From a checkpoint of a small image FSQ autoencoder.
Model: 5.35M parameters, 32-pixel images, encoder arch pvt, encoder activation gelu, encoder depths [2, 4, 2], encoder widths [64, 128, 256], decoder activation silu, decoder widths [48, 96, 192, 192].
Training: 12100 steps, batches of 128.
Rows from block 2 of the decoder of a small image FSQ autoencoder, named by matrix and row number. Rows with one number belong to one channel. Each number is 200 + 40 x the weight over its row's rms, rounded and kept within 0 to 999. All counts start at 0.
After each channel's rows are labels from the 100 images, of 14976, where the channel reaches its highest value: "peak on" is the class under the peak. Only what is clearly more common there than usual is listed. The data: made-up road signs on poles. In brackets: how many of the 100, against the usual share in percent.
# convs0: first 3x3 conv (decoder.decb.0.0.convs.0.weight, 192x192x3x3, each kernel summed), inputs 0-191
# convs1: second 3x3 conv (decoder.decb.0.0.convs.1.weight, 192x192x3x3, transposed, each kernel summed), outputs 0-191

convs0.177,243,196,168,195,141,172,138,194,120,136,146,235,167,215,175,175,243,150,184,143,200,163,216,268,196,160,172,172,176,260,168,198,179,153,233,146,134,140,232,148,141,172,187,160,142,232,146,112,191,242,232,221,204,207,181,154,139,242,101,218,154,187,157,182,207,161,208,133,207,178,188,216,193,177,188,208,178,155,231,182,187,196,177,190,171,202,185,147,173,144,179,175,226,235,231,199,197,216,247,209,224,189,229,182,182,205,121,235,223,179,98,121,58,273,235,177,206,218,179,161,138,229,204,161,205,160,237,146,240,196,211,123,181,236,209,219,212,213,207,202,189,224,160,210,212,228,246,176,78,205,169,200,291,253,165,176,135,194,201,213,84,189,176,191,172,162,206,199,228,206,165,177,166,202,153,159,133,238,160,200,184,198,151,195,172,171,132,175,192,182,164,151
convs1.177,264,204,228,214,252,206,165,120,238,188,170,133,195,182,266,187,217,226,106,229,220,260,197,206,144,273,190,161,166,156,273,237,267,221,197,271,268,250,249,241,213,237,182,225,200,152,187,275,145,169,155,207,252,225,223,223,241,216,191,196,249,245,249,174,108,208,183,181,209,261,142,198,196,186,238,156,268,250,190,164,180,258,102,246,183,225,168,245,222,270,297,175,197,221,268,213,145,135,172,170,194,186,168,235,171,190,178,167,179,174,228,229,260,206,230,213,176,226,172,226,177,198,188,202,225,210,178,193,225,117,246,219,306,151,220,181,195,270,215,216,209,213,189,212,232,166,173,196,226,181,261,237,158,63,172,198,213,240,232,163,249,187,210,228,214,297,201,252,194,179,178,198,145,230,221,229,160,207,209,221,171,145,187,179,195,149,219,177,155,210,192,196
peak on: face (59 vs 23.9); symbol (27 vs 2.2)

convs0.122,209,240,228,228,222,191,253,227,210,171,245,208,211,181,170,218,206,203,259,236,151,181,202,253,338,216,198,193,230,286,183,167,217,200,164,220,256,207,198,238,219,211,258,243,254,213,192,217,187,216,255,226,225,230,176,177,249,170,248,213,227,207,247,251,296,249,252,200,200,212,223,220,249,219,237,139,165,188,180,250,185,163,199,211,236,187,181,165,215,187,196,225,243,166,156,212,203,182,199,156,270,269,237,211,237,175,230,203,184,307,242,226,182,194,296,208,174,184,238,217,194,230,231,242,206,231,157,162,228,295,341,204,194,152,218,187,169,166,241,176,186,240,225,155,230,185,249,237,103,315,218,199,225,237,254,218,188,151,202,204,155,182,236,161,190,223,215,190,356,216,221,188,197,169,213,152,268,246,219,165,269,242,218,199,193,165,195,209,211,207,242,244
convs1.122,220,187,188,179,153,237,173,116,160,243,223,234,218,247,205,234,220,216,130,156,212,186,91,157,140,223,240,215,132,177,137,178,292,176,153,163,149,203,206,213,176,119,203,229,121,282,181,188,164,238,161,194,194,166,221,181,187,203,153,145,268,204,269,192,227,90,258,180,210,199,182,176,155,253,251,147,238,196,219,150,188,113,194,232,251,308,196,190,163,205,226,240,192,220,185,136,159,174,178,189,237,130,168,204,212,205,196,195,274,130,234,193,204,140,142,203,176,193,130,241,190,170,223,246,217,200,191,182,171,187,230,172,178,193,210,181,202,150,128,170,236,203,154,203,256,232,190,167,214,230,206,195,208,161,152,154,215,259,172,216,162,169,191,259,193,165,141,175,111,205,201,202,202,193,156,199,125,288,223,208,239,231,216,122,186,178,163,203,169,138,153,185
peak on: symbol (26 vs 2.2)

convs0.91,172,273,74,154,206,157,201,221,185,160,150,158,202,191,227,157,195,224,165,221,252,201,223,254,172,218,174,129,233,185,166,158,179,109,223,209,212,182,170,178,176,284,224,208,94,213,138,143,209,231,223,201,166,190,162,200,190,161,174,175,140,241,222,211,231,198,236,215,222,233,216,222,179,149,206,247,198,146,205,155,189,156,188,279,183,132,171,242,220,222,191,249,189,174,181,222,197,214,198,216,177,192,101,91,131,209,128,161,250,195,152,177,189,174,219,230,209,126,169,156,148,200,173,216,214,79,225,175,224,160,214,148,127,203,215,211,271,205,200,210,245,222,238,191,165,152,190,166,173,196,225,173,184,199,125,223,139,162,189,144,187,116,306,199,187,203,250,145,195,174,225,198,183,228,171,175,246,196,161,204,221,276,136,246,177,240,205,167,146,153,236,204
convs1.91,168,169,151,258,211,203,218,161,217,247,192,173,115,159,157,194,159,145,215,175,149,216,178,176,206,236,200,166,221,225,190,173,201,275,263,172,163,183,168,250,195,157,207,176,217,170,263,241,172,172,237,231,167,187,211,188,194,252,246,177,227,167,236,125,170,239,184,198,224,198,175,141,205,193,158,203,149,281,175,209,207,226,193,198,249,178,191,163,164,123,228,112,230,201,139,201,166,146,206,227,269,207,233,249,289,228,256,180,174,266,224,175,262,274,170,214,191,221,224,204,122,200,171,182,206,279,160,192,198,186,193,266,231,218,247,157,218,182,214,255,103,189,114,207,98,225,110,200,226,230,140,181,212,131,249,172,204,162,239,218,185,245,212,190,153,223,115,241,233,217,216,174,229,136,173,191,179,241,250,196,196,151,150,201,204,155,223,209,240,308,129,148
peak on: face (75 vs 23.9); symbol (25 vs 2.2)

convs0.167,213,198,209,286,152,213,224,182,221,219,190,199,171,281,240,214,178,208,232,160,213,269,249,53,193,203,200,190,225,192,169,220,265,315,193,246,222,179,205,193,202,187,121,202,211,221,237,211,204,158,236,186,187,202,215,242,230,130,231,151,184,142,201,209,208,215,198,135,252,151,181,211,205,221,187,197,205,172,71,194,221,190,212,176,149,270,190,227,200,218,150,182,289,193,248,184,163,165,185,189,149,181,178,200,234,158,179,265,155,173,186,212,150,217,213,177,183,110,196,191,131,118,202,215,229,177,204,208,236,216,190,138,156,189,155,188,211,172,282,195,204,188,206,176,184,229,228,176,155,221,189,201,0,203,153,163,203,150,165,224,226,211,247,208,255,92,152,194,180,165,210,200,171,195,231,166,193,235,185,235,165,216,209,174,176,173,153,172,162,190,223,223
convs1.167,229,167,203,0,300,203,200,200,185,202,230,193,229,159,212,186,182,213,257,201,208,163,185,224,225,212,192,187,172,180,240,201,143,135,144,163,218,172,216,213,162,147,145,254,216,230,223,231,196,219,134,224,243,191,224,158,236,282,121,180,238,217,215,175,225,198,200,228,213,225,334,188,125,233,178,191,243,186,302,163,235,191,233,204,217,208,201,178,154,183,183,226,200,195,165,173,233,180,208,234,213,213,199,182,167,226,186,177,255,165,130,176,173,187,219,225,185,277,222,197,229,293,248,176,174,220,181,180,216,225,169,208,259,201,176,261,196,199,163,213,213,188,172,208,203,211,143,144,244,131,196,230,306,188,255,219,194,213,200,228,184,142,163,254,218,222,218,298,212,206,188,221,216,181,222,170,249,224,154,172,176,263,177,206,217,134,235,167,187,229,175,199
peak on: symbol (90 vs 2.2)

convs0.19,214,218,209,265,202,201,192,165,197,187,249,177,222,239,217,153,155,176,172,181,187,269,176,269,242,189,190,152,192,176,189,284,164,200,139,227,226,226,227,222,175,172,210,164,187,273,149,226,141,166,152,266,297,171,241,199,207,197,232,196,218,121,206,178,169,212,168,214,189,191,182,151,176,199,181,192,234,171,101,188,134,235,202,249,127,227,193,204,114,144,194,142,223,111,218,216,145,131,172,236,134,175,176,180,173,179,177,167,179,238,142,148,73,268,201,142,190,104,227,129,175,189,193,182,191,205,199,189,237,237,216,153,157,214,229,239,111,150,106,147,207,216,188,208,156,233,175,187,181,192,261,226,153,214,252,215,179,197,159,152,236,225,183,127,164,199,225,235,171,191,163,300,201,162,139,159,179,232,240,158,154,226,186,160,187,165,210,222,213,223,190,167
convs1.19,114,179,169,71,229,291,210,175,203,126,175,121,236,181,244,205,244,183,205,265,227,150,175,191,204,234,238,250,160,164,220,163,228,188,149,201,244,192,173,211,213,160,180,253,211,121,204,241,273,221,181,192,152,247,226,222,213,227,169,219,198,234,228,233,264,159,244,207,182,256,249,229,204,177,194,179,185,193,240,244,242,236,174,144,270,237,250,228,247,249,286,245,225,294,187,227,265,206,229,218,234,226,162,182,278,205,145,185,223,103,175,182,225,193,184,211,268,170,165,230,151,163,195,157,259,205,193,228,177,202,201,186,290,177,245,184,161,191,181,262,214,185,162,214,226,203,209,147,234,188,247,195,181,196,111,117,282,217,262,215,223,158,244,232,195,134,210,198,195,222,222,132,197,248,216,187,262,204,145,217,200,234,222,221,174,206,191,215,267,202,140,234
peak on: symbol (35 vs 2.2)

convs0.169,202,182,219,182,137,142,145,181,188,192,190,212,208,196,208,207,160,200,196,155,163,219,267,155,168,213,144,159,181,136,203,270,111,162,209,170,200,167,200,203,201,175,185,172,168,220,230,192,174,163,255,247,169,233,176,201,196,226,235,255,160,214,264,191,162,218,182,214,179,119,169,104,153,177,172,127,189,164,118,157,185,235,206,225,137,177,246,121,218,172,179,115,185,155,116,166,200,206,217,217,159,211,137,214,216,218,158,219,175,207,133,233,181,188,220,173,170,288,181,139,163,154,237,238,244,163,182,146,195,186,217,129,124,310,241,222,192,177,210,160,225,156,141,160,243,214,135,161,125,177,196,126,207,270,196,228,209,118,170,248,121,155,225,211,194,114,146,205,209,166,205,232,238,191,184,144,196,250,176,267,185,226,185,189,199,203,211,163,157,242,262,230
convs1.169,155,196,175,156,212,151,219,201,136,163,186,170,214,114,168,186,267,172,197,219,201,183,118,121,170,188,227,197,209,189,172,185,243,182,198,271,184,187,151,179,187,252,295,181,235,147,200,188,144,231,161,192,256,174,149,255,199,131,165,180,241,127,215,233,177,179,203,151,194,224,102,268,258,228,195,241,151,192,217,192,148,200,156,203,174,206,164,269,205,168,248,188,307,203,195,235,168,224,204,249,175,180,150,173,188,144,232,90,229,199,195,181,163,244,54,242,199,151,189,163,251,224,166,99,163,189,185,207,129,186,214,244,210,160,180,212,170,284,182,163,171,242,212,174,164,163,125,182,213,218,165,167,110,191,232,170,180,176,182,175,170,245,209,159,210,237,182,192,197,261,171,190,166,200,234,218,170,203,144,188,254,189,104,212,208,222,159,197,207,190,198,195
peak on: face (88 vs 23.9)

convs0.32,182,191,208,161,236,206,245,184,239,206,244,186,221,188,190,286,150,260,165,156,216,224,176,210,174,272,231,234,203,211,206,214,182,234,230,241,226,194,213,178,174,211,195,238,161,193,180,252,262,162,208,228,194,202,245,176,254,167,221,346,271,234,173,272,178,159,201,199,217,173,90,223,244,188,294,319,230,275,212,199,243,270,223,237,222,235,231,209,276,197,210,210,203,221,182,188,192,168,176,200,186,277,183,219,253,253,206,230,167,201,209,232,224,227,230,225,160,202,164,188,264,252,175,232,236,188,282,147,243,190,224,218,175,124,216,183,203,248,177,252,173,183,207,211,160,163,209,223,262,326,176,242,222,173,256,114,182,230,143,220,233,182,292,206,226,148,229,207,212,193,239,222,224,165,161,212,299,234,231,195,251,215,170,228,159,222,196,138,197,225,208,241
convs1.32,189,177,182,243,171,204,160,247,124,179,204,200,200,140,216,137,233,186,249,186,238,161,206,131,230,209,162,155,137,200,155,200,215,186,219,117,170,205,256,230,126,145,247,211,169,224,203,158,187,271,130,198,211,150,184,249,215,255,133,307,189,172,207,152,195,216,211,223,202,199,352,187,145,192,125,85,213,203,200,210,205,114,189,171,162,156,134,222,199,188,150,161,180,193,178,206,191,175,152,185,211,214,198,194,157,207,134,197,246,165,145,234,151,166,139,166,196,170,156,200,126,173,202,221,164,226,199,214,185,168,189,166,209,254,212,210,237,158,240,196,249,174,202,204,231,226,151,197,159,121,201,201,182,209,180,195,215,219,252,60,214,179,154,178,167,232,169,256,214,241,197,208,137,195,216,154,222,146,175,160,166,131,186,193,224,171,186,135,139,147,184,160
peak on: symbol (87 vs 2.2)

convs0.9,211,156,188,201,169,210,205,188,202,146,196,246,168,168,192,210,217,155,165,228,145,223,228,221,215,190,197,167,193,206,203,223,221,125,169,206,196,190,209,134,182,166,221,106,210,175,185,221,131,229,174,243,186,193,189,198,188,227,213,322,123,237,190,166,261,267,173,209,221,235,200,271,221,165,202,230,177,235,210,110,176,186,227,222,241,201,246,220,219,163,219,201,209,231,205,249,208,193,227,173,232,202,241,127,264,237,168,139,229,205,175,229,240,149,198,83,204,293,196,184,183,96,212,215,197,199,273,221,213,142,216,146,185,146,175,255,257,247,241,177,230,207,197,208,270,171,186,213,240,132,204,209,258,210,206,159,210,211,226,179,180,149,227,188,193,293,249,224,158,193,225,126,252,196,263,324,121,235,213,258,81,195,117,193,241,175,186,207,192,172,219,212
convs1.9,157,192,191,256,201,224,164,171,158,236,183,232,136,90,195,241,201,244,262,244,218,168,145,36,212,214,218,283,239,189,200,158,246,243,146,167,153,172,168,253,152,234,202,217,249,193,256,220,228,183,136,219,231,186,162,234,190,214,190,123,176,112,280,236,209,147,199,213,172,98,269,150,195,214,182,178,174,252,169,242,277,127,197,211,154,174,165,185,147,194,182,198,258,199,149,187,192,228,160,217,263,204,220,246,225,140,235,179,172,213,148,170,113,201,190,229,159,148,277,177,191,195,159,145,197,177,195,166,210,182,198,252,213,220,213,158,198,188,218,139,156,198,158,225,220,200,149,218,174,246,252,112,114,174,251,187,174,142,139,154,166,224,185,183,181,176,170,233,213,217,210,208,170,190,216,147,163,205,187,200,233,214,247,178,174,176,157,240,213,227,189,203
peak on: face (87 vs 23.9)

convs0.125,212,190,202,197,190,206,205,194,212,215,214,214,211,198,200,184,221,211,213,209,210,136,213,227,186,185,177,187,198,194,195,199,240,228,207,203,189,200,207,163,219,210,169,194,198,204,124,197,200,173,219,188,132,196,199,219,181,203,172,208,203,199,196,212,190,183,180,191,205,202,190,253,193,202,218,200,229,198,191,207,186,140,197,201,184,216,209,209,195,226,213,186,206,211,214,196,206,213,222,212,220,215,181,3,239,0,179,89,204,178,175,159,188,233,203,233,211,190,183,216,0,206,212,201,210,231,221,202,196,210,202,214,195,170,200,214,212,228,176,187,198,229,183,220,177,234,230,177,174,220,198,205,207,168,171,242,207,228,245,219,182,196,247,206,178,178,188,208,208,214,176,217,148,177,193,207,196,197,202,223,203,210,237,190,207,208,215,218,224,199,141,220
convs1.125,199,213,158,190,203,191,173,185,200,158,207,197,208,217,209,153,190,192,189,191,190,205,208,175,230,117,231,226,179,157,174,222,188,235,169,144,187,222,206,201,198,227,238,149,212,171,320,170,184,195,196,206,126,210,214,202,222,210,248,177,202,181,183,192,183,258,188,259,187,230,188,192,192,191,207,221,244,193,238,162,234,144,240,247,237,205,176,141,216,235,225,213,170,218,213,185,160,224,253,163,210,205,198,41,213,121,213,167,177,192,277,224,223,168,256,187,57,224,200,203,20,183,212,190,184,275,198,240,197,210,197,111,155,230,216,208,186,173,224,168,271,202,225,209,207,237,212,188,198,195,206,214,180,226,242,174,223,212,158,215,240,284,187,195,174,261,166,217,225,198,134,184,278,207,221,157,215,201,198,213,184,213,155,214,218,215,232,221,212,213,0,212
peak on: face (100 vs 23.9)

convs0.36,205,240,189,156,163,176,198,168,235,195,186,175,270,283,159,248,201,159,208,235,273,119,255,173,199,141,124,268,212,276,201,164,157,192,189,112,183,239,145,209,237,178,164,268,211,177,174,230,224,184,189,205,187,222,139,227,201,128,177,276,241,223,209,154,214,287,257,218,201,157,180,194,196,176,214,151,258,217,143,245,130,178,205,161,247,147,182,168,207,205,198,153,205,258,190,180,251,232,241,198,182,110,244,187,160,205,112,209,221,206,189,150,180,234,209,243,213,283,181,222,145,130,197,184,181,221,223,215,234,198,212,194,190,246,198,149,217,238,91,255,219,222,218,258,233,164,185,227,156,208,185,194,167,108,207,190,139,201,178,128,143,172,208,216,180,192,137,164,140,193,146,218,194,236,173,176,203,193,120,196,151,218,101,215,217,139,189,198,152,215,145,227
convs1.36,196,207,223,299,244,202,259,202,218,160,225,217,160,126,174,151,204,289,208,160,179,259,211,205,157,232,231,116,238,106,223,194,202,152,201,256,196,179,270,208,193,235,282,165,184,158,151,180,181,157,216,187,200,218,233,183,222,275,254,191,167,238,258,228,152,142,205,237,215,171,150,249,207,236,211,204,187,186,220,238,207,152,199,258,139,174,297,210,200,231,225,174,95,158,197,178,168,151,205,211,191,237,159,203,222,222,277,109,250,151,146,192,176,207,171,91,173,138,180,210,153,233,171,179,210,204,212,231,148,234,209,168,190,181,180,213,158,157,222,199,190,250,260,181,133,178,212,192,178,204,212,106,224,270,120,231,195,187,215,236,236,173,236,227,194,233,249,238,188,160,248,163,210,147,249,164,150,180,246,288,203,191,242,218,231,194,172,222,189,216,217,285
peak on: face (54 vs 23.9); rim (26 vs 8.1)

convs0.28,215,207,158,199,190,219,169,208,206,181,207,169,129,159,183,157,120,161,170,164,268,96,230,167,152,135,198,231,209,228,181,175,167,250,153,131,177,239,193,193,224,165,217,238,196,193,178,139,203,235,150,252,104,228,146,206,137,188,147,234,238,245,231,213,152,173,191,196,170,180,193,215,141,177,157,214,238,181,235,203,72,229,165,156,201,258,174,234,103,171,211,122,120,245,226,172,202,157,176,182,218,210,218,144,211,251,249,92,197,231,206,192,183,195,224,175,177,247,238,194,205,217,176,162,210,245,190,216,175,156,232,181,146,163,235,166,147,160,174,123,213,168,203,230,191,212,172,172,220,103,208,207,146,111,195,214,163,226,215,170,131,105,254,144,111,181,137,240,172,218,215,278,203,193,234,209,211,203,170,187,207,218,195,123,236,218,199,214,204,169,174,186
convs1.28,219,208,226,49,273,196,240,138,206,157,216,224,183,222,214,209,262,178,266,289,206,139,154,188,131,231,258,247,180,119,291,227,181,170,148,260,199,176,189,212,170,241,143,253,253,196,150,281,287,167,191,208,235,265,173,193,187,248,168,215,190,183,214,215,259,220,204,249,166,230,282,138,190,239,169,143,199,197,152,166,217,191,240,237,188,231,253,190,246,236,171,211,231,209,196,211,174,245,158,232,241,241,207,210,235,163,177,272,196,188,161,150,135,146,244,292,209,190,210,182,186,221,240,212,207,188,148,172,205,228,222,200,273,193,183,267,213,288,190,271,211,234,175,200,197,234,132,251,183,208,227,173,222,215,251,178,183,137,217,213,262,191,223,218,287,196,259,234,228,219,208,161,208,194,191,214,223,210,231,187,194,235,220,260,190,175,210,173,263,232,178,264
peak on: symbol (61 vs 2.2)

convs0.5,158,178,168,151,190,153,138,154,105,202,141,183,204,197,231,251,196,193,179,183,205,129,156,163,210,244,213,187,164,148,168,138,258,239,223,163,205,150,115,229,278,142,227,220,174,205,224,241,226,150,39,201,217,155,141,169,151,158,230,197,200,196,248,227,217,185,199,260,179,210,158,244,185,169,106,124,199,237,187,191,220,165,209,261,201,187,241,204,144,196,201,220,115,164,194,198,204,216,202,192,234,163,206,200,170,168,161,135,155,201,185,221,130,99,254,168,247,177,175,120,198,204,169,257,269,167,197,199,246,137,221,199,174,238,193,170,199,154,142,206,198,180,116,176,218,177,248,162,150,237,207,169,219,202,162,174,213,198,214,158,163,189,209,108,199,164,194,137,217,170,271,202,218,153,215,160,248,238,188,221,199,151,195,153,196,118,214,162,197,186,192,142
convs1.5,272,196,185,298,179,202,212,194,244,194,206,172,258,226,110,148,181,254,261,181,259,255,229,201,211,158,208,166,167,290,179,200,217,186,208,250,207,193,167,204,133,220,155,235,195,246,255,146,211,208,312,187,141,218,209,225,186,220,217,136,230,228,194,205,207,201,229,164,254,191,216,175,183,145,187,251,171,153,167,206,117,191,94,126,171,130,160,201,209,199,198,153,342,184,232,246,169,211,225,179,195,235,170,202,208,278,200,283,139,236,171,196,282,260,223,260,167,212,233,259,183,237,221,257,161,242,261,197,198,227,174,219,217,205,266,219,166,222,180,171,201,261,227,230,156,189,175,168,239,177,222,207,173,206,170,232,141,178,184,238,241,175,188,177,196,212,130,276,232,220,218,192,270,214,149,249,183,193,195,195,186,143,186,160,185,259,190,186,234,154,257,242
peak on: face (84 vs 23.9)

convs0.43,260,140,140,266,204,241,224,208,251,247,184,213,156,214,184,193,247,235,177,220,237,263,296,233,163,217,217,202,212,164,181,321,235,172,178,225,155,190,249,157,109,262,226,218,218,209,206,148,217,119,170,191,162,189,202,216,210,158,123,161,229,267,235,98,146,137,209,197,210,211,177,165,170,175,190,246,190,166,185,137,191,235,253,242,190,226,153,243,193,186,179,180,135,224,160,201,232,200,222,230,227,136,156,127,206,239,170,150,213,274,40,162,204,164,260,153,250,204,216,198,182,121,186,189,231,212,250,221,136,181,186,170,224,205,164,225,197,143,217,206,154,215,227,183,188,177,183,242,149,186,169,203,195,161,174,121,145,281,154,188,184,157,213,247,188,214,221,176,172,194,165,213,118,167,213,203,197,246,223,200,186,181,168,221,166,267,178,226,177,172,226,237
convs1.43,136,164,238,186,254,182,221,190,131,95,246,130,230,151,250,228,223,214,216,183,210,117,74,92,224,221,246,233,188,295,134,169,147,199,201,200,251,186,165,230,179,137,161,232,233,237,212,161,193,241,272,208,192,169,219,214,173,232,199,117,152,157,155,246,217,238,194,145,231,160,264,246,192,199,141,162,213,197,175,216,228,167,207,188,211,186,256,179,193,174,245,202,209,173,182,184,252,179,268,150,181,212,164,190,132,141,220,199,175,159,247,247,164,207,167,237,245,169,179,172,155,192,217,146,215,173,310,204,136,174,186,258,102,280,231,173,237,188,122,156,231,123,180,205,164,161,165,171,191,195,238,216,174,179,214,254,208,190,178,158,195,183,219,135,192,164,208,215,195,270,162,182,194,225,184,160,197,199,196,218,238,254,195,201,208,167,169,137,198,211,175,227
peak on: symbol (63 vs 2.2)

convs0.104,263,261,196,147,245,149,161,194,116,167,190,275,203,214,228,231,216,195,166,177,188,215,235,175,234,229,238,169,191,151,207,271,148,190,201,201,153,184,280,189,244,164,225,178,214,224,162,231,227,78,280,242,208,220,276,127,188,227,145,377,180,282,182,207,230,170,182,193,230,151,215,165,227,217,183,221,180,131,220,203,227,189,209,220,108,140,241,198,218,174,227,233,200,192,194,237,227,207,142,152,169,150,184,209,195,232,194,195,193,228,189,194,183,214,184,198,138,227,173,181,207,266,197,233,173,176,250,201,234,233,247,283,198,193,176,223,189,225,214,199,219,161,137,171,208,168,183,200,170,192,202,126,204,206,196,204,122,187,178,175,97,276,224,232,221,155,172,206,283,209,255,206,237,190,220,219,126,235,168,242,147,211,242,227,145,190,223,248,195,235,198,107
convs1.104,185,116,214,289,191,210,232,230,194,173,216,124,220,217,230,163,159,194,210,230,201,206,97,136,220,187,182,205,177,282,237,153,157,256,229,167,242,185,183,249,151,253,135,134,188,177,203,189,129,227,143,217,227,206,210,252,200,232,181,202,227,140,198,201,171,224,199,126,128,172,161,198,179,203,179,222,179,209,163,207,194,213,173,144,178,179,125,235,107,181,185,178,217,196,133,169,155,242,190,184,223,210,190,187,99,166,206,199,203,254,255,222,208,228,301,181,296,126,216,234,199,128,190,193,205,251,175,217,227,135,153,216,184,228,161,238,248,140,168,227,189,204,242,182,239,160,139,247,212,114,216,197,140,152,202,235,221,208,196,241,217,108,221,201,175,235,241,253,168,135,167,200,112,177,205,179,214,185,236,175,217,218,180,209,195,141,143,194,106,190,219,263
peak on: symbol (25 vs 2.2)

convs0.105,228,227,188,159,259,196,151,179,225,112,183,239,243,161,252,202,233,199,247,173,267,193,171,161,205,210,206,205,182,305,202,152,126,220,209,208,204,204,169,291,274,170,226,219,226,262,183,241,166,147,138,210,130,211,178,160,188,130,217,174,204,211,222,185,162,226,206,203,214,144,199,133,218,260,215,231,200,203,234,201,134,226,162,178,164,206,210,163,252,200,136,201,179,215,217,181,197,185,265,168,94,164,207,171,193,89,218,148,205,221,150,221,196,133,154,239,156,187,206,189,159,248,202,159,258,293,197,188,263,221,221,206,170,201,194,166,181,102,235,198,165,217,158,145,200,180,203,224,158,235,267,184,140,193,169,184,222,151,143,196,193,170,333,186,196,137,181,235,264,175,77,215,248,184,187,198,171,202,186,143,216,186,202,202,247,212,162,189,185,209,132,208
convs1.105,167,196,222,187,181,195,182,215,138,261,202,217,207,229,240,138,185,197,122,195,97,173,182,205,217,196,168,182,189,164,317,251,238,182,226,155,193,213,241,147,189,212,234,157,215,196,214,156,149,224,236,189,208,213,136,173,169,244,157,225,196,209,168,224,214,188,191,130,183,276,193,215,197,134,225,144,170,212,193,224,236,191,228,210,212,202,181,207,213,81,242,187,229,185,183,182,216,200,171,230,241,197,232,259,186,221,196,247,176,215,225,197,197,232,190,203,255,184,200,196,208,183,187,200,44,130,193,164,89,184,221,167,203,230,239,217,149,303,200,175,243,234,227,160,163,209,182,174,248,199,162,218,180,146,221,257,142,194,238,234,165,217,22,208,193,193,225,180,169,235,328,197,156,191,161,198,185,232,212,213,123,142,177,174,219,169,196,153,221,233,241,200
peak on: face (83 vs 23.9)

convs0.171,287,270,141,229,158,207,110,190,209,196,232,267,241,227,219,244,199,204,179,214,204,149,120,202,278,183,180,110,161,189,160,188,160,167,148,134,154,253,210,195,225,199,184,236,111,237,141,150,228,221,127,193,184,180,217,235,174,154,169,186,187,185,178,187,137,136,185,247,193,193,237,192,153,215,257,168,180,165,298,210,147,314,149,248,180,267,207,235,173,214,189,144,100,162,167,175,152,264,148,192,222,165,198,247,128,209,151,168,223,169,224,142,232,194,209,201,249,202,151,210,206,158,228,145,227,218,172,229,237,207,145,243,205,219,218,218,192,260,111,191,165,196,167,252,263,277,182,208,225,154,208,235,263,233,191,173,219,223,191,152,224,188,189,246,145,184,205,131,150,186,199,200,213,158,202,184,176,214,206,197,145,232,234,178,209,194,191,232,211,205,206,106
convs1.171,152,143,244,0,256,205,257,177,146,210,149,145,176,122,204,163,201,208,211,202,235,175,203,108,254,204,190,308,215,191,223,185,154,217,228,233,216,181,178,206,192,150,228,209,224,198,174,226,145,159,191,215,197,222,170,157,220,238,142,247,230,149,177,179,304,176,144,174,212,197,166,228,173,165,176,141,216,223,204,184,268,146,271,160,180,192,257,206,185,153,185,267,280,230,176,221,207,191,185,218,196,194,127,170,227,185,208,232,161,167,144,148,121,190,225,236,191,212,190,154,230,235,242,221,185,219,188,226,164,253,240,187,189,259,173,201,163,214,243,216,230,178,180,191,237,229,197,193,186,202,217,134,189,213,211,171,134,101,158,119,183,136,219,204,230,195,251,194,257,157,182,189,220,241,222,238,269,214,186,170,178,222,194,182,214,126,146,193,161,235,186,257
peak on: symbol (89 vs 2.2)

convs0.85,261,239,176,175,188,186,298,201,145,165,139,193,197,256,234,214,207,174,149,163,262,214,238,197,190,179,221,154,141,267,174,186,198,151,119,165,187,187,158,191,180,185,182,245,160,273,176,208,242,214,236,195,258,211,207,219,233,108,195,176,141,151,260,199,166,178,175,239,183,155,226,188,207,182,169,155,200,141,160,200,178,227,197,216,187,123,186,218,158,130,169,291,139,213,184,164,267,178,192,251,196,178,205,210,305,106,224,152,176,234,106,213,181,252,185,125,201,173,229,174,167,165,194,232,212,190,162,186,154,253,210,234,184,159,198,204,166,125,260,161,249,201,219,217,207,120,233,208,201,174,226,145,76,140,202,188,231,219,194,172,187,165,192,194,148,188,200,219,232,131,221,205,203,190,243,200,94,230,237,146,185,228,236,179,175,124,215,192,167,214,146,134
convs1.85,179,91,159,287,179,222,105,190,201,201,179,212,246,138,163,212,210,117,194,275,141,112,162,102,226,154,193,262,227,140,244,193,186,161,117,151,200,266,205,262,164,249,248,184,203,104,202,235,151,168,212,199,202,178,180,237,207,202,223,204,249,258,158,206,174,179,167,158,122,223,219,237,215,213,177,207,136,226,263,217,191,201,136,193,206,269,167,149,215,136,208,147,172,223,214,191,220,179,201,160,204,245,200,176,151,196,223,208,214,163,253,194,227,157,122,217,212,201,196,192,209,211,181,94,200,169,215,170,188,119,191,141,169,194,254,220,198,231,126,237,200,198,177,156,159,209,125,161,124,253,213,195,212,250,226,212,210,187,214,154,151,206,226,233,188,230,198,175,193,222,141,185,175,205,135,194,204,248,139,235,226,241,152,169,151,157,154,224,152,174,235,148
peak on: face (88 vs 23.9)